config = dict(
    model='segmentation model',
    dataset='pictures of board games with random positions, seen at a slant',
    train_examples=195000,
    image_size=64,
    crop_scale_min=0.8,
    horizontal_flip=True,
    translate=0.12,
    cutout=0.25,
    num_classes=4,
    output_stride=8,
    arch='vit',
    norm='layernorm',
    norm_position='pre',
    activation='gelu',
    mlp_ratio=4,
    head_dim=32,
    fused_qkv=False,
    bias='all',
    qk_norm=True,
    parallel_block=False,
    inner_norm=False,
    moe='top_k',
    drop_path=0.05,
    kv_group_size=2,
    num_experts=16,
    moe_every=2,
    expert_mlp_ratio=2,
    experts_per_token=2,
    shared_expert=False,
    patch_size=[8, 8],
    conv_stem=False,
    layers=8,
    width=256,
    positions='relative_bias',
    register_tokens=4,
    residual_init='none',
    optimizer='normuon',
    muon_scale='match_rms_adamw',
    lr=0.0056,
    momentum=0.95,
    nesterov=False,
    orthogonalizer='newton_schulz_5',
    adamw_lr_other_params=0.00089,
    steps=12900,
    batch_size=256,
    epochs=16.9,
    lr_schedule='wsd',
    decay_fraction=0.4,
    final_lr_fraction=0.1,
    warmup_steps=250,
    weight_decay=0.02,
    adamw_weight_decay_other_params=0.01,
)
Rows from expert 12 of block 5, named by matrix and row number. Rows with one number belong to one neuron. Each number is 200 + 40 x the weight over its row's rms, rounded and kept within 0 to 999. All counts start at 0. After the name is the row's rms in percent of the matrix's.
# up: expert up (model.blocks.5.mlp.up, 16x512x256), inputs 0-51
# down: expert down (model.blocks.5.mlp.down, 16x256x512, transposed), outputs 0-51
up.65,086,149,202,207,224,160,184,173,217,131,189,140,224,190,190,114,213,215,152,129,189,166,166,150,150,201,184,147,208,255,292,199,194,166,200,192,218,175,156,222,193,174,159,197,175,169,225,179,195,153,173,167,236
up.66,110,228,196,216,283,180,253,135,231,242,154,186,165,166,171,244,212,201,191,218,193,203,159,98,253,170,198,204,211,189,239,162,194,127,114,264,213,281,210,236,190,115,197,161,124,182,184,188,195,175,230,202,218
up.67,099,176,176,192,181,298,235,236,222,210,177,234,165,282,228,149,227,211,209,216,180,181,201,237,270,179,170,269,133,229,119,263,170,213,174,227,208,216,185,237,209,141,216,241,172,189,147,188,227,238,219,159,162
up.68,080,157,229,211,224,258,264,150,210,242,162,152,138,223,194,169,216,196,182,228,198,190,286,203,222,152,253,255,200,165,162,200,188,159,144,240,208,262,218,186,196,182,197,154,215,190,226,210,226,264,213,189,198
up.69,105,165,181,225,174,145,179,219,158,196,220,224,188,205,220,173,188,195,211,221,224,254,313,261,116,211,161,148,156,220,238,216,236,219,279,258,256,195,266,129,219,206,163,215,178,228,230,194,180,168,204,226,84
up.70,089,212,216,174,186,219,236,267,235,220,179,143,194,163,210,202,218,274,209,274,175,209,238,185,250,171,240,152,213,188,186,220,260,160,278,182,164,203,164,201,178,149,217,189,226,130,127,241,198,217,261,258,224
up.71,095,192,265,245,236,142,149,239,192,225,203,192,221,189,227,194,224,166,175,224,210,154,142,206,176,187,222,249,195,209,193,151,129,238,205,185,251,189,242,299,234,247,144,211,217,271,176,155,153,241,199,144,187
up.72,073,129,195,179,180,190,162,187,168,235,151,202,213,182,217,189,190,216,187,149,181,187,83,228,181,139,162,278,251,201,164,228,201,182,214,197,203,186,190,262,243,180,175,223,192,218,216,257,210,220,172,227,194
up.73,099,135,238,266,165,232,242,171,298,142,183,173,201,197,187,195,190,209,128,190,130,139,164,232,220,187,170,238,266,122,239,191,247,269,195,210,251,254,142,243,145,251,171,217,87,138,232,148,174,215,139,180,224
up.74,076,190,189,198,192,247,196,226,250,228,191,218,202,161,213,223,190,217,195,168,236,202,173,189,225,158,206,94,232,104,168,217,181,174,235,218,216,269,176,206,182,158,149,222,161,217,164,228,203,264,203,184,238
up.75,105,242,181,135,203,207,236,123,208,224,156,211,181,214,238,184,263,179,221,218,218,157,313,152,235,187,190,242,224,119,254,247,184,141,250,158,248,237,239,223,197,113,288,221,258,150,232,189,213,214,274,213,168
up.76,133,118,128,164,123,151,159,144,252,195,249,133,212,165,220,182,163,249,211,214,148,239,163,231,235,235,249,201,183,219,235,187,231,209,150,251,179,229,165,212,246,201,233,276,172,230,218,94,240,270,202,153,202
up.77,090,154,258,244,192,199,229,176,243,234,191,125,210,216,227,157,191,264,213,221,170,233,172,185,206,152,189,187,227,183,223,208,208,270,226,192,184,228,103,153,142,187,245,217,240,149,222,249,198,195,208,240,192
up.78,108,160,164,157,172,194,189,188,201,291,228,160,288,127,113,198,153,175,210,231,244,173,219,186,272,262,155,264,205,195,186,174,139,214,226,191,164,167,265,164,185,204,190,210,172,249,183,291,198,135,221,229,212
up.79,097,207,178,245,221,128,174,146,166,196,226,170,257,153,193,220,196,127,211,235,109,225,144,145,183,225,176,244,198,202,181,176,203,239,227,179,199,222,213,155,220,215,222,264,160,223,223,198,246,182,112,231,214
up.80,097,209,192,178,210,160,212,205,119,264,301,180,174,150,173,197,318,223,282,167,205,184,133,154,199,263,131,139,203,235,198,181,210,252,207,169,201,197,207,246,241,217,243,201,214,180,200,263,184,247,256,272,162
up.81,070,199,181,93,239,190,253,217,202,168,202,195,153,225,167,200,195,163,220,212,258,169,193,178,199,152,230,143,207,246,222,177,215,220,227,266,238,218,219,210,202,208,156,156,151,225,253,188,216,176,239,222,170
up.82,122,222,204,186,191,261,273,260,204,227,271,252,137,220,215,205,196,219,263,240,184,207,229,251,183,194,239,198,232,196,199,166,192,163,201,307,195,175,168,169,190,184,196,211,219,243,129,221,121,200,165,242,157
up.83,093,191,198,193,220,128,133,141,151,216,168,150,210,157,227,241,223,186,192,135,140,228,183,156,182,232,242,261,202,189,281,173,261,205,192,138,265,245,146,199,122,286,201,230,156,241,148,185,123,208,224,234,156
up.84,091,168,212,175,115,123,176,163,169,114,186,178,235,181,172,242,138,196,264,163,151,237,251,244,147,231,144,215,213,174,167,259,150,207,183,203,247,113,218,269,175,187,165,214,257,188,293,272,113,184,270,268,231
up.85,104,163,243,203,202,217,175,234,122,208,208,142,223,218,195,167,120,156,227,231,171,153,214,204,276,173,264,131,198,191,258,243,178,252,265,249,204,296,226,284,168,204,169,167,197,192,170,284,219,113,212,186,246
up.86,085,163,232,224,228,230,227,215,158,230,180,164,219,132,218,163,226,206,186,201,145,232,164,200,144,96,200,201,144,233,113,171,174,178,275,171,238,201,192,196,245,253,215,171,197,215,213,200,182,231,192,224,210
up.87,090,164,194,145,209,189,226,153,217,158,185,153,164,129,242,188,262,241,186,141,224,234,210,246,153,181,217,185,205,219,240,209,163,206,204,177,151,141,237,206,205,227,215,276,209,194,217,183,196,208,261,236,252
up.88,092,182,158,217,205,229,220,214,216,220,221,174,246,247,229,220,191,190,213,234,184,180,178,236,208,148,203,190,201,121,169,183,283,220,199,249,178,152,164,211,166,146,251,238,228,137,242,245,247,234,212,269,147
up.89,099,219,213,141,196,204,230,177,207,215,211,241,173,155,183,245,247,235,162,218,196,195,181,211,204,266,159,240,242,182,233,218,222,225,227,224,195,175,173,149,167,262,217,198,208,135,210,233,225,219,191,189,189
up.90,102,233,181,149,224,144,191,154,209,228,211,210,207,165,163,171,190,205,226,200,216,212,210,205,207,82,172,203,148,135,187,229,189,177,247,194,231,208,163,173,227,184,204,182,199,218,177,230,151,225,175,218,236
up.91,085,297,196,171,185,146,212,233,210,164,249,232,253,223,153,121,209,192,149,255,267,199,173,175,185,215,93,216,205,195,182,222,260,180,184,168,162,200,233,219,251,181,228,160,140,256,213,176,231,216,139,203,210
up.92,083,191,183,209,158,221,176,186,198,127,174,264,163,258,41,183,164,210,192,163,212,240,255,162,263,243,229,136,234,158,223,271,156,249,169,215,194,158,152,168,183,153,261,301,208,160,242,156,160,250,283,182,215
down.65,081,272,234,208,137,234,242,229,167,199,209,177,241,91,184,263,113,161,126,229,189,222,310,146,176,219,213,217,203,197,206,186,191,253,225,175,164,265,232,174,181,178,215,221,172,222,183,252,199,238,205,269,180
down.66,096,142,199,206,179,207,225,160,237,224,187,149,237,229,176,235,216,178,107,143,236,239,240,198,254,160,254,157,208,284,166,162,188,160,224,147,206,139,218,217,193,208,250,164,243,164,180,195,213,164,165,167,168
down.67,104,170,232,194,248,184,188,172,213,179,191,160,262,225,181,186,113,268,189,219,188,168,197,143,145,197,195,187,229,244,253,164,226,134,128,227,219,227,175,151,169,257,275,131,171,230,212,180,141,216,222,155,160
down.68,098,178,119,141,152,221,189,212,222,124,209,232,256,216,200,176,137,181,175,219,245,236,176,245,237,192,167,216,204,243,230,130,233,224,204,227,218,269,158,231,175,175,100,265,197,257,178,145,180,238,196,164,164
down.69,111,221,113,197,213,240,247,241,178,158,217,221,261,201,164,180,191,126,158,215,180,220,170,127,154,214,228,165,249,207,110,139,196,147,278,188,161,217,253,188,262,149,242,162,162,142,191,216,204,226,188,252,181
down.70,090,198,186,234,244,213,197,155,208,191,143,187,151,291,248,197,130,159,158,154,246,200,205,247,192,195,139,263,187,246,211,207,138,208,211,216,260,257,204,188,272,209,180,185,258,184,258,141,189,193,189,231,170
down.71,098,199,200,147,213,238,129,113,174,207,238,177,193,183,164,199,164,203,235,209,151,208,255,214,244,167,228,167,197,245,193,208,190,129,245,181,185,203,70,186,241,168,158,159,207,150,146,213,137,168,215,201,216
down.72,134,215,175,172,185,203,225,197,282,215,285,254,159,166,159,211,182,203,251,180,179,188,227,192,144,244,175,191,118,158,211,167,132,193,229,164,218,217,161,143,217,217,134,185,251,147,166,213,181,193,234,199,210
down.73,100,201,144,205,184,131,63,189,176,251,127,211,237,213,155,219,167,115,137,148,190,260,181,213,217,255,222,145,194,153,201,173,209,136,151,214,226,194,269,181,230,182,221,142,199,200,155,210,168,259,143,199,267
down.74,098,222,216,154,178,165,181,223,160,171,193,252,210,256,211,199,164,142,237,148,232,194,187,194,212,190,231,276,170,217,212,183,267,221,160,172,206,196,147,266,226,166,171,203,181,216,210,242,274,165,105,203,207
down.75,112,218,225,207,207,207,179,226,219,69,215,199,233,120,153,207,170,236,203,168,222,182,104,198,256,240,129,185,187,259,230,167,238,267,183,259,189,183,228,189,239,241,154,212,137,272,162,180,203,173,177,138,250
down.76,108,248,202,194,225,221,218,239,139,176,195,191,169,238,181,135,198,154,233,149,191,156,193,113,199,223,185,178,206,198,165,224,232,225,240,164,235,218,253,179,208,215,273,161,219,136,150,214,192,199,208,276,192
down.77,103,238,224,136,200,200,254,182,157,214,217,209,214,198,206,180,192,184,178,162,239,240,179,156,199,240,264,154,208,184,262,113,203,181,215,214,220,181,282,180,184,234,198,160,200,228,206,159,268,182,223,174,255
down.78,095,155,231,203,194,162,218,227,166,142,240,223,221,250,229,223,164,247,227,224,220,257,217,259,158,193,291,184,249,117,174,176,233,130,232,315,241,221,246,252,207,223,202,184,252,190,193,171,230,249,165,176,231
down.79,123,83,198,266,232,164,152,311,245,156,143,185,140,108,176,187,239,229,225,169,254,277,208,228,224,214,143,184,208,248,233,194,181,197,244,227,180,226,190,286,191,199,139,139,276,191,217,244,210,224,264,162,155
down.80,106,240,264,211,227,292,208,104,237,222,161,190,247,213,209,180,194,159,150,261,183,172,237,210,234,255,229,217,258,168,225,198,194,104,220,253,245,141,152,106,142,168,149,141,201,185,209,191,197,217,194,226,215
down.81,047,298,196,288,140,183,175,248,223,212,203,199,224,210,164,208,186,169,183,180,125,197,145,262,151,192,172,226,271,210,202,193,234,172,214,236,215,112,233,236,231,187,225,162,204,154,197,175,220,132,161,218,194
down.82,093,157,193,220,261,266,275,144,202,190,196,213,175,250,132,142,192,183,194,143,184,232,181,164,246,225,206,232,161,184,187,185,236,243,139,124,228,235,251,204,201,196,217,138,95,220,231,200,123,251,155,159,177
down.83,101,167,175,282,229,158,212,212,233,157,213,192,164,274,126,188,145,176,189,155,225,160,215,196,222,191,171,221,208,188,201,248,159,144,220,262,205,187,245,175,166,200,217,93,173,228,217,177,243,209,203,239,164
down.84,106,191,187,248,190,184,213,219,228,274,214,207,173,176,183,210,301,260,159,246,234,203,188,211,227,150,208,124,188,206,189,128,215,215,236,179,175,264,203,137,180,223,249,224,153,221,145,172,167,237,157,154,192
down.85,140,170,169,244,194,216,186,194,215,301,157,251,261,175,142,178,223,215,156,227,258,160,212,230,214,147,151,287,137,247,182,249,158,168,194,207,163,209,239,226,261,190,139,236,173,223,281,207,200,147,173,183,215
down.86,115,199,207,269,172,172,198,234,252,156,242,274,146,248,189,179,126,212,269,224,217,162,253,216,176,281,217,231,208,190,187,170,190,146,227,192,200,224,144,147,182,190,187,182,234,218,182,236,261,157,254,212,138
down.87,099,226,172,255,188,135,159,312,158,138,205,208,190,241,201,214,203,218,207,223,203,199,228,152,222,172,201,152,225,199,196,167,180,178,193,239,227,196,126,225,175,141,160,164,125,275,254,146,214,170,180,184,231
down.88,104,133,175,173,175,200,221,186,194,184,205,185,142,181,227,162,176,178,207,173,229,198,253,198,247,218,172,158,239,159,242,126,186,153,237,167,189,164,196,210,121,204,208,188,200,180,182,208,266,161,223,125,211
down.89,082,197,246,153,219,149,166,206,190,143,207,270,215,255,149,226,226,221,187,285,171,174,223,195,161,201,208,277,222,197,229,169,227,183,186,228,168,224,247,276,233,149,204,173,160,267,140,263,148,279,140,206,230
down.90,085,169,190,226,190,185,165,197,217,198,171,145,155,252,215,230,189,157,300,250,171,147,226,171,168,282,284,229,230,139,164,150,200,152,126,209,227,151,238,209,262,227,159,204,164,228,203,147,160,218,156,175,220
down.91,103,237,167,199,217,234,236,152,189,256,146,174,137,199,196,276,166,155,240,236,104,176,262,200,136,210,223,207,192,175,199,221,170,177,181,183,238,217,132,225,186,271,161,172,268,260,241,270,210,256,181,110,182
down.92,079,202,170,220,242,217,246,175,226,255,250,206,220,184,173,171,216,270,228,258,247,200,242,229,152,232,198,276,126,192,172,180,267,139,210,240,220,260,233,217,201,253,259,233,203,159,106,169,241,190,238,177,231